Weights of a small self-supervised image encoder.
Data: trained on dead-leaves pictures: piles of overlapping shapes, 145000 training examples, 29.5 epochs.
Rows from block 5 of a small self-supervised image encoder, named by matrix and row number. Rows with one number belong to one neuron. Each number is 128 + 32 x the weight over its row's rms, rounded and kept within 0 to 255. All counts start at 0. Numbers have three digits each. After the name is the row's rms in percent of the matrix's.
After each neuron's rows are labels from the 100 images, of 14848, where the neuron reaches its highest value: "top examples" is what is common among them. Only what is clearly more common there than usual is listed. The data: dead-leaves pictures: piles of overlapping shapes. In brackets: how many of the 100, against the usual share in percent.
# fc1: MLP up (model.blocks.5.mlp.fc1.weight, 640x160), inputs 0-159
# fc2: MLP down (model.blocks.5.mlp.fc2.weight, 160x640, transposed), outputs 0-159

fc1.602 126:041193118140162169088216119083100137131228118140117123087124132093145126144166126136130084089142134141139132157116095142128118183091144087142113135098133116145116105140126080063142126144166075144125162091107117111135118118136195166163024121179115129144149188130128082104136137119149173119104111150149162102119152115104118128175127151146110108049164162049102151105135126099122135171120127105128151124125141072183161095086125166146168074159125104047166131171155154114120139145104130
fc2.602 147:146149151097181122124151116181138118113132125127100136154050144094151146063187132141167145108099052160112164098143174110087130109143135115086113152111132176077112145119118143094188117132114147122140115092108126138105135105150143154136096117104139110150168077160079180167151164124059193076140149175096104144136112097065118113171179152091147159086106143087095193153044157129144114104118090158157112094159064109154066107218166130169168151131145120087108113142150160124153147104096107
top examples: grey (32 vs 14.4)

fc1.386 137:147131148152145101151086138167086125131067097125139126140115126144193153064062112157160154129155177127098191125113142138154130096112116095108173170115122118083206085132103135155220129085180132126135109127138119125117119104098119143188221136120097126074185161189137163075141118135131131077132184099122084141167109147169150114154201128125134181147086134139119139162117126112192104125092089149146168074165166113169143072141097138115120080171105091171127122100134139161105126152101173
fc2.386 149:148144116137137121166103149123225144089097124099073133122135132147113113189116103127164176095117109106162152170131112182103074154096132138211161083140147162109143157084105112075147123159154084122129177113095147097133121130190122080083120125217092101123228159092137159124138119125093153124135115170094130122168156119130160145098079168165102128149091125086117146110078107120127066106128122160142075129118128106122129106123171157111068143098125160127049104150091122146170174066184139
top examples: grey (36 vs 14.4)

fc1.287 110:079073148113150120115118121115107207120112083188118177131155051092088122151129128134097118144157126139111211082180172128110102141103121175130110186157098092107135100143158113120153143163102152084165165153126116128122135172119073125146089137070160192143152138161149146143041163141164128186157145130140139138125120073143140145120085099158142069153130103202152136107183131090121117130173139134086153162177161137120121092112087094176183067148091068116171119132117133178129123164159105
fc2.287 131:136152102163115119155153130123103255182097133163106148112138080109095138130156086126107090112119137108140144139092174098132166106150161044125135149150065067135139118167145114114132138140138128142147129147110144111146071133106186160109132150052159188135133098127134152111000113160128121145144093150135146121109104130134077131135151113086159179123125147072195146145151177107124119096123144135118183125167156118097079148078131146108121097107103164119151141106133148153083154103115123
top examples: pastel (35 vs 14.6)

fc1.45 134:185075107155159153140104056086143120161120098148108087102135137207143086126084153066138123154148154176102143096085174173125117102149095139172190188102092168148133119158106131159066144138113094068119153120111198120094145130079083118127094159122126068110200149100167152102135192110131154125166140096174128135116079140110095119118175139163130136159128091093149132161119148086104038138152147114052117124133157104091184081150142144105152123141108108145107093119113172107106110182137125
fc2.45 140:101127153153093060192098148117137147090108144097107193094144126145081144106144129109138119136166172070145204151137112098128118123137184077162048134126164120145132130042129157180121096135114064128191119128068187072105170147111134107129173155164178086078126190159161179109102146125152116096106102075111158099092150132119104114111124131097078121169101096075183098133115123126142115127143152140095122140134117101141204151096163155148148076130114142102161123180155163147085119125115173
top examples: grey (34 vs 14.4)

fc1.601 103:094138131124081084102114204124111165189151132140126182155110157139144120163107168139177097167083211151122159157137158132140136128122150122115131117095157113170189119172097115108194130129145144104180135091153109114152106119126081132083118133073175144144156062139148148101152208163160035135132143110129101169125113067139124118105176138196091127135132169152155129160090172158095104107127118178153109100163149170184151111091085156112141118129112129157191072120061099101112135166094153
fc2.601 105:134138110152079106115180114124108128135181165169104129121193132085188112116144131143120142067162153151176137115152117081114127155089164106107071163092137123098120105133113137098135053118164106096070114051170144178066096186142105134125085118093143129111175101120132139173069115141158138126098193114090078182118184168179147082124126103137188153127120158114142149087098159142127154092142137155149091090104169152136119169165152170123110171108098129186094044063093146123156133123140142
top examples: large pieces (62 vs 33.4); grey (33 vs 14.4)

fc1.65 114:201116098143135131159110111191115155131149099055120147164100143137243110115077088130126052077143121116139091103108079109133116155127139068135151111133146085160155132115070119184150128101146114126150096126106192143115124093134117122166093116135114186151082092074173150154101101181165136139120160126120132151100184141089166198135113148103119127168124122179119073146131059153162175112045109078113156134100097129161117058112135132113129145141136104147130103160133169111142144097174167
fc2.65 119:177113065162153078142149130118167121066117146057104145101132182114141124126079103154104162205172203182117126100115085120165136119131101129125092146084122104105149102097133136146150160061102173135140030126100088135107179096155135102121095147135148059192109180150186161070138135128200086168143145179144133078136153119087058110149179104122142165148129142137122109130079134071099092130091137153131108117140191142162136143139105140127125156113106136083165112125127133111160122133162120
top examples: shaded (76 vs 50.2)

fc1.359 041:135132134131140137145104106097069120176150094075024200165126156078173107129100154087089153150143142153170120108131149115098138120125086104142115144093117077120134109147150134110201103141137242142106182099197125138112198161117094151128104122089127097077120107174148132119108093126186127205064095112172132178141148116122140112139127122146122165121100163117079084115077121114175165122101163172103172142132149150129108119089135160148130095150151171138087080191108124093147127136149148
fc2.359 045:118141110118126091103138162181196097144103186106129102137168110086096129118113154135110159187115154167119161069155106148068104126200149130136140148106120171118151098178126174137113138139129166098148066103106103151129120138134132132108107113135112109125102145132115159122133105144197175116136154141135054089072108130133161130118182136149142130119164140107124115116000158047130112159218150156066111107143135121129138008110152077135130133120150159099122137075137132135185152118122115
top examples: pastel (40 vs 14.6)

fc1.71 217:134144159099156094123185085107125137140111100128093104095170139141087121156142112161120135115169110164136144072109138176135127156097110103086088163147126106092082134112107216127092217114170141101105207171096135157148171148117147171123152123148124091140119107112093191119130165133119144095097095140137125162120199123111090138156122150140130153107094128122139147115144164117155164116093114121124125125255176058133084146121093044131103084141079171167150104133159138190142116138110092
fc2.71 203:119114118163137136187142141160119129129149188161152067057043131138129125149099168106126100171156066168133129101139151141090107132113179112154125152056147120075088141130121077115094090093076130151070127106138165120133208159198104161146202143117101139103139158139133138135082100129168143183124089118094038166127132150138199080133118135053147083119118154089132158151144128077119120155143128127136148141112098114124125143164127091149174161089126174168126083103102135164118096158158083
top examples: ring (86 vs 5); large pieces (86 vs 33.4); shaded (77 vs 50.2)

fc1.429 132:167129147150105083162154153093169120143230135160152112195123176155150136144037116100104136115121079110095067107120130202154138156053124081153128130129050104103147102115155166134182143125114142141181117084086149116165084094142130125092151132097130145137165125141119120139167123150169185112115128116146109109113070123110142090112159130114142121078142096101133075128154124175106122048145120119133096147111068157043107080154097170140137166134140100183097064122114153147105103165125141
fc2.429 133:110093097071125159146096069126069156057117135157123163133154079126122103143119136113138105086175156145099149095103182103157158139117074081126136112108091061122173120171055120137095118126178118175149178150113180134162141162101184159154173125127119097100134163130147148081122127104159114177112099129096133131095101169169142145135125115181148140165149149069203076106158175151160222086124103128171078143103122138157128128146100093126090148109080176146107112160124086106079166119082157
top examples: textured (67 vs 40)

fc1.442 174:132126122132125124125132135149106000119155126116126116135133171160110124154119080141140153107140132151121134083028000132138125131108126139121102108146119255105125128129155110133125107109131128112131125123124130139151150115106136167153138135114146124131125087110118119148230142135149116136127131118136130119100138123135138117123138120129113124128000129121132140137100133122129132131121153125096118132138129136115132045135113123141118144116133111129146105131126126125138125174145127
fc2.442 193:141133125121113090145134128122140124067143137132073083109113126083140122138097202121115085126143149147111132141115189102144159165180055176117130116114161218109149137120204072152130138178131159148123119125106140126116114120165064130129107120156168143165106138109155135090157136130156088115223112120129163167078093159094133153081125109145084142139242059117101127088097131108139135114123096160148151121089136115155113208144109151062096090095114136182188126087106106127112091162099127
top examples: pastel (97 vs 14.6)

fc1.16 091:160122099106107110077117132158140144102129127100128169178149150107177152101150073137139127115165124043158112168114128103084155178075135143166146145116123051199175148087161162111113144144107071142160166111141087125126160111160111086106173093188089102151120172131093117108133136120119128148100152126137135180130146148137194071180126099087088190080046111093119137127118104076154130132098087116132086119130158107197118097145159128084179141148140142089157188143102108100170129153050149
fc2.16 085:104106129166110075166158049172139128096162135115167082084106132139098088139151066183147112079126153172172149113144101144161092106170114070190092099096076130149134108108098111136152176076160099145137150120144115089099120116111124064127165126117148129145112170126101125114124155129169136134076139141078114108110124068121102138091166186117098164244140099160155154178085128158170122118206133200087197123142134122166154134089115130169142113082111103114101140087133157134156127129122153
top examples: small pieces (68 vs 33.2)

fc1.504 126:085106178119103096071188061121115140118150148203164083141083112145085113134118121148143139108130119168107168159118175122127110140128121108111074089103171109083143177162105185131076130151060117113171160090108169127158106118090138086143131118110146103162133142119098169108145144104119137108097108142150173092141070199156155082082145227132056102065122145119155080139130160112166082159130139153135058110141147136028153104144121122133135137167119112159115117119089100163135151126181122
fc2.504 126:104156120164161144148081139125076115131090150131105113116146170041111105084110070142111171135171156098149135141079178145125109141188092169146128141115137074112098133111137164152132103130112107141174125097211010098113139093169097069143092197141145117126065113105153149072130088130119137093121109111145150082113142177155103160159128112195093150140093110118145157182100125155123162185137146156099116105103148152128099197154130125138099112092157191098132096102153128120129118152130209
top examples: grey (35 vs 14.4)

fc1.513 133:114186161101157142159128177129099133171137096149152107134112135095117145074130073087157178132126119161130190119083124144141146140146145159026138090137118087139177157131156176122106106122108135038091132110168115158173137156145155127107126148119136149110104160151162146104141134127075111139096129147138143155079105148138096112196156152128117095128194121131119178167098147171092126121042183117102052110129133089113123132122150094162135139115112134145158009111085182155153152204150144
fc2.513 106:119145123110129142141138151130169134139080132166188145040170134141159094129092129137148093068107142121131081165144181153158134140162108114069129185150129084137199160095127077110128139093183128128156094137130107088124132182055120142073148151148094121190157132124168179145097137169154126180147130135165074158160142140150119097095102182159128084154142128122106081135110139182085143116076158153033108136119123148147095155106087123128132101064131088118157116137114178128100118117025119
top examples: shaded (86 vs 50.2)

fc1.139 131:117120106156158129152163128141145147166108173143155108112117119101151053151094092122148112134111145155110148116149126107131122129104141146115050077105127117116197093157098106133063159079128097125159091103193155139146133104104084144183123073090118161094196113157137161126154178152118073121106121107157142105113105146116136106084130250133102111151100130180142138086133085082096077072138154145137154087147157155146166100148134077135119099070108128086166125138129125092053214121103191
fc2.139 147:127133103172129128113140133102126113192129168199152161105148096113144148124168107096085137136144132120077118094150135138155109135163132065192124152157076099117176161066127122141101134130182044129161169101157175106083187107050119141106145169123161108127156135128109103071131095130096137110170201109128119157115140099120122161132144091138035106144159111148122163100153076125137136088073151145132133098114117091135125117104152117203144127099178175160114085152072173199060120151091118
top examples: grey (32 vs 14.4)

fc1.56 083:137118121169121124136119196096120140107179125127132115238154145190171135100128157102109169092143160143139174151139097137101146133107095111167139109146095146147112083170203106137162174138114082117154171137131151147118128116190170109154139124076163141149097087128119148186137130156179154135163159160108104110166093123154120095072130154085166124060144074173181072124120097130171060136141144112123090192037126175118191131154099129160132151121087140152120087084109135150082120132105104
fc2.56 076:114090091060113146118135076082094132089155127129199151097093160125184094180092158091139113085125123141113095122109108190056167135093117124139148136046110127100126100146132167171073092202169101136162108160151108119176103183133159113123152089087131117123121195109109109115126128070174145141099103176111104081093189117138181133112098085119134145155150114149165130153166151138108136115151147159110203149150117150135151129171123104094122209085126166122114146107168068145093173083127127
top examples: shaded (92 vs 50.2)

fc1.378 136:170177121149194147135116084139142139163104134187156195109121122147146086149147137120135115148109087136079147127080111146121106134119124153126134150096106134092097107129149182133161099161013101160130124141082112127109134080159063138180131131180148085140117107142137144113136161147148175136000096106165095110135162202147026187112110118077091141128124131081143103117138144140111144156111072099108162149152108175141110124127146099164199087113097122119119131150150064144119129142135139
fc2.378 147:164128134129199158154137070116094123133129110106103152164115153165096111109106097126163086124155108127133071182126196125119176110132125114125157099103151108143076160200129102151100109137067109137101152115123147124179138136108103102124090110054134068122099148139120127095166090125080119199152153114109100117105134125077070114141178125111181073103145129163117133168191110139179200150070119096152100165073085132153114144115086102115143103174128177155135185146227171118130137131142076
top examples: grey (36 vs 14.4)

fc1.219 123:208181097073147117083087150103115109109162154132131122144144124156203163168151111080133106139185146136126124108117088178155155188140080097129114154172139089145124164121150108078152112126145113127136165138121105102180134174144128111120163136157135126161090131062127107125085108066166107149159144117098145145144124125092131158121048116118113128128115175120090069185148131106140128092124110088157124169133002193167174081124092141091150129107125184183162147113200173128134102131133115
fc2.219 145:171099077137105105181189132108116113088135118106147133090189135096129066184142130098144126161048180106111119151170128131118155168091147115139114141103179143135104146130163101142143154091149073161148129142115138109162120160112171081175142159157081106128132089117124106127060145193051069184132135073121124145162144146108110116183145122122129105201116085168118166175068156146097132110100118135120193114094150121150107153056118144135132129151139160123085173105052073115167111099086141
top examples: large pieces (60 vs 33.4)

fc1.576 138:141129111145115123095094123153112121123134150186080090095161132115112137230136141142153124129128151158128126119091138143155119123187127110114194127196206104109095097135130130127170154124165222162115080069118112158150091123154128110137126151074128112068164102145167127173072124128206120137143164072116077138098101124186105124030119134197099094148140096048122185130133086127146143131101149174167152139122112115175113081102134137119128088144170115132144149088138147171111128162144131
fc2.576 127:091168090118111102118145104182145124063165155193092104109137127137158096164150114083170160141128108115121101105106092203158121159074144121122128114160092144123129154117163075084141118139102104124118125158195125150090069142092160166093161086150168125118153133208125153132098130127163156141116147152090143126069116102091198071112133166091165182147119131101056183097111117098136112160160099098087089151141169137086119127118074108154229117074157135087150132137175167112088127145166122
top examples: grey (33 vs 14.4)

fc1.41 076:185087160127120190107176147110099127125204150122125093111120155134248103116083105080141074089141136128121146196116138131112158129119133160086117106115127116090128117120128121106184152167157179108057134096113109138119218167176093107157149111139116084140124136128167114164146131103132120159073150149101156058099138142100144151183146137162092169085111134135129057098089127120164105147105160107109120033146090161157111119143119165144141138198150166136138133127111196106117152157150153
fc2.41 076:075105083141134136145110131193155134130079140151177108150120099113221152114097048163108142124112168133070116121121157176075065099120136161088155102112123137168114105142154113160165195125099120120146156130103122138111163134113152090139161134131153132147063133035169132122121143140103124095145119123121176076094094100142168139136123094185135126112148124117121143098046132058090159104223154159115153133140137153160164095068132066128165130134119124108147145104154077131151164206122151
top examples: textured (68 vs 40)

fc1.158 069:124159083109137162230122128174120118128118135110179171110130147112187112136123123147089198148141139188103119168169086086142121099106073122124160153153219141124169116159119108140109189091147146180057123120163095212140089144110120137147136125079137096104130105118142143119102175082149076153116138086172085178075133114134112157119111143172091094124144130132169157112119123127086148106113121170141107125193149108117066098099165113110105088095115164192153088117097137197133160175109130
fc2.158 066:080146090096141184180090088115164151086132165117186122096080115096135097149151145083114103145088082143101196127108076190118128169109148148165184184144112083144164151084118088195119124141112122105090112147129090128168152113157154119138110110088101076143112136159109090120127099077074192100166164163140128139143105120131141085116092151163112116098173122172150125158096123088096109098180151147128146085104210184136181141143121115103207107130100123185158133066127173118112103151107097
top examples: ring (41 vs 5)

fc1.391 127:121163154163089092060148120082135127163181139130143135168130120135119095165088067122164110101129129134089131202096117150145129160160071144142084137125085102179089191120168210085117038185140155146143118123117170095155099138126110185134126132136129141103183181147185123133146145154106137174110098156124090158150117074105127154138103159078122101180091050136160156100172130116091086116172131106079145131103159137135104148167132154180165127111124092112118156139101150130079114203140082
fc2.391 130:124166124151105138121091172157092130124152192143097119124098119088134063096051141155118184101136188118105117178088070115196101137148099103123108143103162099040095139103118106156105095102103172119135132097182086091095138130143127122163078180164108174072144106112126147100110095158022129152154114093154174139119183119138131160168136146130171105141192125140154126148122132151130146158113084126142150152159102121166114153116106165141062126156154131120108145131126132154225083065108162
top examples: large pieces (81 vs 33.4); grey (32 vs 14.4)

fc1.342 135:147118104155127114133133098154175255129131102113149120125114255112128185131109114139113134137127127134168104137159116096160000089125102099093117096072100107141108121127180146137113094135122107133136105114114123135153151125121121173135114106143130129107135100123119148165016124138087137126126106155113149172120143126156178127154123111118110117084157118127139107100109146134135136107135128112126136101119116114138122111163106102117105156168145126094149089107095112135123108131103096
fc2.342 165:170129122155084122137150193103147004145113193087136126135152071078141127118157098125103121151111180131133116115128079146171212104173122216163131065093113091129122131132106140126101084147107160168131160128150113127102128110187203148147119118122073132118124124138090067115122113162118102139083106145126075104148111106165126161165156142119108072159071184113167090132111124143117042080193171087129096167119129135138145107120124148123185118132148128126147145156139154114130141159137079
top examples: pastel (85 vs 14.6)

fc1.212 026:118142156127115167141127146098084132151144120089000167180117151063119130126157146085088171170141110162157117126106118125108138129104111117137102129096131074112141113118179094104141100136159200190145190177189146160097141124143157145137141092137132102110104187165156119123151118130173162191083146123147109166125178139150165149123168116141158148123096095122113131074035095101200111159085178193138157140085142132071102117113123170124091132129150115138115169109119121094164141161144139
fc2.212 034:093126087136168121131143112164199111131122172098184126151123125072113106107173104139120151098111158190127152109166081149018117154177160112142158150097102168137100112129113176169137150134145126145117097116132112121145130135127104142104139131100104121130119181141119100130129126096143203107149162190128086107090105107083133102121162159134132132153113103102137126139000134088122125150252158168085144125138141124172154071135123079108133123105130103098136130049131101144168125117121114
top examples: pastel (33 vs 14.6)

fc1.340 123:093148093144124099111148106075144155142211137125111129128149159115164125124208145085146112066080092128114200120152124121131168175152162086114171102060046151142075144107128108094169123172148168122139139103096180116161090078151088154115123112107156084155146102150084081148126156244090148113107135115134161111067161140175128163193081155152104111135125152140108148111120152090125120129128107088141125062112130107088143144208111126108133172144127113088071111099129116147116108102131122
fc2.340 113:099112116133117110120121076142122119096144130099122160191115131166158075105148175122124155137137088064098065173143185176106139158094192116112142116067142176088152157220120105102116100120108182188124099066165125137135208089122104141105091119109161141090121100106105100160199102072070109155122131169135139163150128148117139153156117154182137094124134156093098163117141107125163130123129107046112105109146121180101122107114149138164192120111178169124045149136155128141101161085128099
top examples: grey (42 vs 14.4)

fc1.176 093:151194135071209120096118153090153132137128094104172168154198152082066112060148108091111088130119136041160122039121120107099135125143147119165122084142175146126163155133201094109148130139145163110145071115147059100115145108136170138143119122128141130139114131123116095160129091133128116173146127152085097117051176096134152139167101193157137128168112063144184168107134155079167118125148137118125140108125083107096041101124133155084163143123168140112130143110160113143125063156138106
fc2.176 094:144169135135180086102107087064085122160199088158184166129168160054102089169146161151160108078157163168133205107139108093152137102095102105163096143176151145127113150122092180119108078143154157199133081128171156098142105146154114081171132137101082098060132101097176137165119131105127175118125134144090096146068103118074110138187145114153079142103110111149138160151106115126160137094136139143099142104137102122097092162107088097157141158100184157105132149050107094110192126134152122
top examples: grey (32 vs 14.4)

fc1.492 021:143125146123111140130147120075110112136170106120000160231124155115130135147160168103079140170150112155141156141126144154110148139103132137113119102153147064131146085113138142091176114143165176143112198150162130133134177123139180138119111138135131130132090169135143138118112130101129166169116138129142133135140157077165151138155154146153128178084080105153099103110039105097162107136101158171155154120098182124074131098177134147115095131155144100139144215065149173076134177142175111
fc2.492 032:113133080114170125144150108126202098129124178125234131145129137114125132119165117150120138110109159182095124120145101165008128137171184106122140155100106116121088070129113156178123154134131129126134103155172090130164103132118095119100137109093123143124147178141128127128088126133157207108161154175121091140092114082105139112117138133162157125155115105124147127136010126095111130143255151158083152119138126120177163065130131069120146113091123123108115139046105101137129126141102133
top examples: shaded (81 vs 50.2)

fc1.496 132:128134182074142149197139132081156125091121096109137102162190090145132144068110092038054174125075142131113138101081145098119086135129160111117140120164194166076134175129097092103112124127115145158080134136150109077116197118153168111145153153120119147080146130117130139128138154127117158123112106126172124152093152147133127090137141166132122128155104085072143100120151182100070120111148126082078106102157131103092107104164077171114115099131090166116203122164084024120135059157149158
fc2.496 135:141128101149148078126152144160147108173135118161169134086130093078078150084128127087129120122195080099124132126183161157186118119098114145120198151102117126115080151093096201116056140126113108118120126138158149150140110143171126136129124155109093139163180165098141089162096158126142134125104138162130044102119158174158142090166130147120139090136102194123124204083079102122138140123148140115141148086048145170101130160152096151147177096115094088165131096024097099195093140165099098
top examples: shaded (81 vs 50.2); large pieces (80 vs 33.4); ring (35 vs 5)

fc1.285 068:153146116144062129152156069136131141128178146135053081173135141092119119098135154123100130185144128171157090151112147151086145120115124152162144131119114063161161135112115182131181099139130176148120176163139076156155163094149128106099106124113112150116111122164170155124126076157135152110093150114103152135144126121133102100148161095143200202104072100119011158155141083119116148112083153147111106110111100095108123042180135096133139139178161107184154210108209104101141145139114149
fc2.285 066:111109078118124103128161166176111144143160137097175136157154137090128125112130058128117131102104200153169113096172099132127099122164205100141118129104074072137084080120072136115135164142162131147099142176186078113113114133161109101129097143099164087161169159114131141116120103152139173094132154171067089119071128142131140119149121136132102126188150103116124140158029157128134152182177106167071179109099172109196127166110151077117144101102169151072087090108126071143178136082124168
top examples: pastel (35 vs 14.6)

fc1.397 101:145175119162155090167146092134182179107072089098113052127115129076157057119142163143122092175110118132132157100104153158106060112123129199098090157177128134152098109079180115098137142203112074143128113140105128137091170169121088188116179092141135108123180187147053149129059148163105102136164122139123122167117125115126157161143081141111100148103138151112119143126093155114117192077096123161080109090122102130063195110082105137102131141102148127105169128069102126116132134120153173
fc2.397 103:130096098181136139115126148126157103233113166122154146107163105100134125137112072107110136140104164101147105131068173131130214138135126126148152141108038113136119048146103158155151094147109154162119102180151078137150079128243119145195049138090134144136097108108135113159099169164148094121106109159132102103079135063167182084124128066155091117109156098146143122125139139115128150156174143124089157116097112122165165080128140120124111101106093111129143187130101142121113185159108100
top examples: pastel (45 vs 14.6)

fc1.150 060:144138081139100167157128062128152117107107109139175125146126137105139099103144131134143108094132170129136096136157071145139119162100117101146117150134154143141131095145134139083100135126133144147122122154115148145113126151120067144141176123087150117130115044124128120072129136134058108202152109133141137133103136160137146172116153147142129148084096133158148082113105117008147104132142123117087124162150039165146123251105121141113151084159129162141097018173129118031150108064118097
fc2.150 048:172050130088187187127177127163187113119111128170194118137131122120102112139126175129117110230134089072083148094128097140044146107162125077143121112170139106118125125127118125097134114139126119130140131181186128041144151104124091094147075125120153129133107089102130145146154134165133166108153131157136096167095161158127115085123151117171142137108122115054075129118091170163115077131198133139134115122158132094154129100109135134146242096154157155117085134165135105146097120089097074
top examples: shaded (86 vs 50.2)

fc1.439 125:227117088116117098156150180136170141116177138226128063093148142125096108181148099148132113127107100122148101145116145146114173131211173123138169155105123118175090127109151115099039140125083132092026124083096141116133111117124159129143111136170125133131159088111205114121176094136099092140162096166132089179170118071121116090130147114094143121123110137103186085125146099086175075127148127090115096139131190116116133101122102143149122118164104137093087123107129150109160079118091177
fc2.439 127:182167130110108126128109106052063095135119093200158099163157123119120172129116113093098106110100113089120154041163137160117147097199187096124098173148072103178127089082150161117096102207123127138159094167080101169150078105117168173152116154180133109159132151148114155101141124118146081117132174117155058099131130138138131167122138181084130184141138170088173121086168121107139086148088091123153090060102096157165159137163166133085116143127162131134149109114105115082151121121119172
top examples: textured (65 vs 40)

fc1.355 128:147087104106115093152104085145173123122120163132092141152117000145133132116118176131157103153125132122126131159128142162114255109120120089142089090100118038130123132128112113110115142103173138129181137138136125134143138123142096156136135127164115118126106159115099130141093153086066108144124129154154181149134116140118140108097146102145152128101090079131151123132158130133162136112107099122124113159129107161133137138105088132099132123113100113181142098126130134129144122124134126
fc2.355 139:185076104163133134114191182072102255107141103110152097149165160131146087110160113085100113145100137132151115172094084178109144160159123166149137098113172044119119101118147166177138131111134138178112136147180066112072138131177170177120129151140100135149141102119106129120076130134135114124142064124151090104095103094145131119135130100131115087104039138104158135127082128166109068139132081102107102184148106145071120082175161180125146167099115118154141138143136141121153153151101160
top examples: pastel (80 vs 14.6)

fc1.516 031:133178140096181158148100142160084126125115090110170165188175141123139139146138173109116135209103135127151109156151176076107121126106151160113134106124184163119159158155093160091115155109177174149095200122182145170112091122117157107109109123136140121106131122171164136136124157062159149104095112127166111190146191127118103085092117157139121223123125149158141145113103091092142137164069140185066070078124135105088111101109117170117139077199133128131198090086090141137133063144132155
fc2.516 035:143152082128128122140157116125228115073126127151202137081127129091138140127150135122135119130139128151098116107170125149032105120110139116157145133068114127121068109123140137104117170148144140143130152118158132137126154108136079163108111122095111196137177147126154111140127162120170195074121184134116070088137060107105150124093109112115159107138143122102143148167047093089098099120207140166106169107145139180132164111148118103110221139081168161141099132007117100126147154136112133
top examples: shaded (82 vs 50.2); large pieces (71 vs 33.4); ring (51 vs 5)

fc1.582 138:148188129165160096114150111133077152162179104135114157106106128077116142066101131130140156143128128179126138140138121143181137069155055151125136100150132105148130084121164181149138085125087164170148087072169131127106116089100149164179149143129145144142145126111182103060167069182158163155148149133104148108101094127203140199055127094108110076119119119176160060164136124151118058175149138166135162155091125110151163139203144101131119199154138130114078125129143157166127157102107159
fc2.582 130:123176101131168130127156069113141172132178084174076133090045135035118142084110076108141151181130134122140143073166146164152132119109116125124149182136117080137098101124145092169134112085112176115054161043131118106156103142189166161094130155145154133140166116160131152146174091066169104167116122160156078221116170114106160100140087124093128160136162125112125104099114086135118131139173120117159147102133117117090179121122097071097186184101161147156095111146129101134152112151124139
top examples: ring (69 vs 5)

fc1.209 149:075142108188143100108122166118171143102074120170152075146117150184077110143174123119080142105131099073112135162113103113131148057124133138081131066078063079143124169138109100137125136103122121097134103086136150130147099171107145131112140129127113117000173147140120161105134132168143136132202109139171156145169149136111142084154121137104116096085078148106144156135154183097134176100123111152107120141118110117129121113168151145121165135123121125056114128121106129128127109086125146
fc2.209 147:142167153050197100117139149132125123139120078125085125081194159186072122140117127108136139117102166130093084153128131139157153068081102094091137123095086091179101152143179166112107124162111120152092095090138048101129128077126197136130109133136115137207161156095107152097165162103092058168142165137115138133091144155124126153097139159124170156119096122140177122103162168154091133116145118143163145118116160101111120151131143149118067124146155137227071128206117058114102099130113158
top examples: textured (76 vs 40)

fc1.205 101:178131134115131159119154125085155123072142136126128116110123121096133110129082000129164145141162145106100110187152021108146134123113123114090127129110120116151175100134132139117099111120133137110138108123147134121124106177107106139135108150126246081111127149084108085095120132199126117144109060161128153147106096164140153078137121141079152173138093185093122165164138096169087116118088154137141116142149113153188098167123149169129141130161191127146162013082096124136145121156134136
fc2.205 091:121061045088087152142145118134188125101130081167133109179113101122138139157096136155160112116115093134087107136156108139131105123140101117110112116172129087141159086135149141066113147078120137126150135169150145097084124164106118098114119165147166095143090123102118183104116144148160175127136143178044041166113147132132143064089109078159069188130132095176133144107088178103090173096196152094088122146105180076170148128145121207179124133139168157138162178146128129169159101101098144
top examples: shaded (85 vs 50.2)

fc1.503 144:141127095125121103076074135160134133150144153164099140133144156129098133135089138171140097109119117104141150088119144122165164119156103180184159109137118133133172111153134128138100169017129155045107114110147118160136152128087147118185165099109135100132090136137180199113127123138122135074123218124126090101100142156093118147071136131117083145122113166148161137203120101082131099109112111119096127117065135080160102094109101121113131134170072187168048113116113172133101202099158217
fc2.503 161:133141107158166141151140168150160113109129127177135141129079125100151137105113139192081199115120071107207144107176187149156133153106127194140100143082108073090102097161115054134154086081092127167168090140088081157143083135164149189149085102120128183143089151078107149121121123106143086112105172113140191154112127098192063156139142121119130138088136132144175145124144105151156122095169123151115107156164150105138140139120077111157156103047109052109106083113103128134100074179148136
top examples: shaded (76 vs 50.2)

fc1.290 050:119139096144132186128185102093113154161152155056097113150143112155141093129177133131157185148153113157120103110089168119137052119080130140138164183151125080122120121132148169103149143094175127075128142154147172119156197228121173231145142097126134128097086134154104142093102132135101154141122165107116067145143075153161066209110168116075071115116134148130109100170079137139121145127127154165099124153108117084164153115158158146124150111117145137152144087094074107137170142204126113
fc2.290 049:117086077179149105086158166160156130170119143070180096158106114137098116096102088129087100103105147137097104068080148132061176105189147106150146161132148155127162092140154155084156158168122157072131127169166053144136119137126085117156102102099081099111160157100116137120126165145166171101159139132143136095109120118075152068135151091165119121205166123114118134098090148130110088117228152105090149132153107130163118091144189120123157083123090115115125199154118185114181158157072118
top examples: pastel (40 vs 14.6)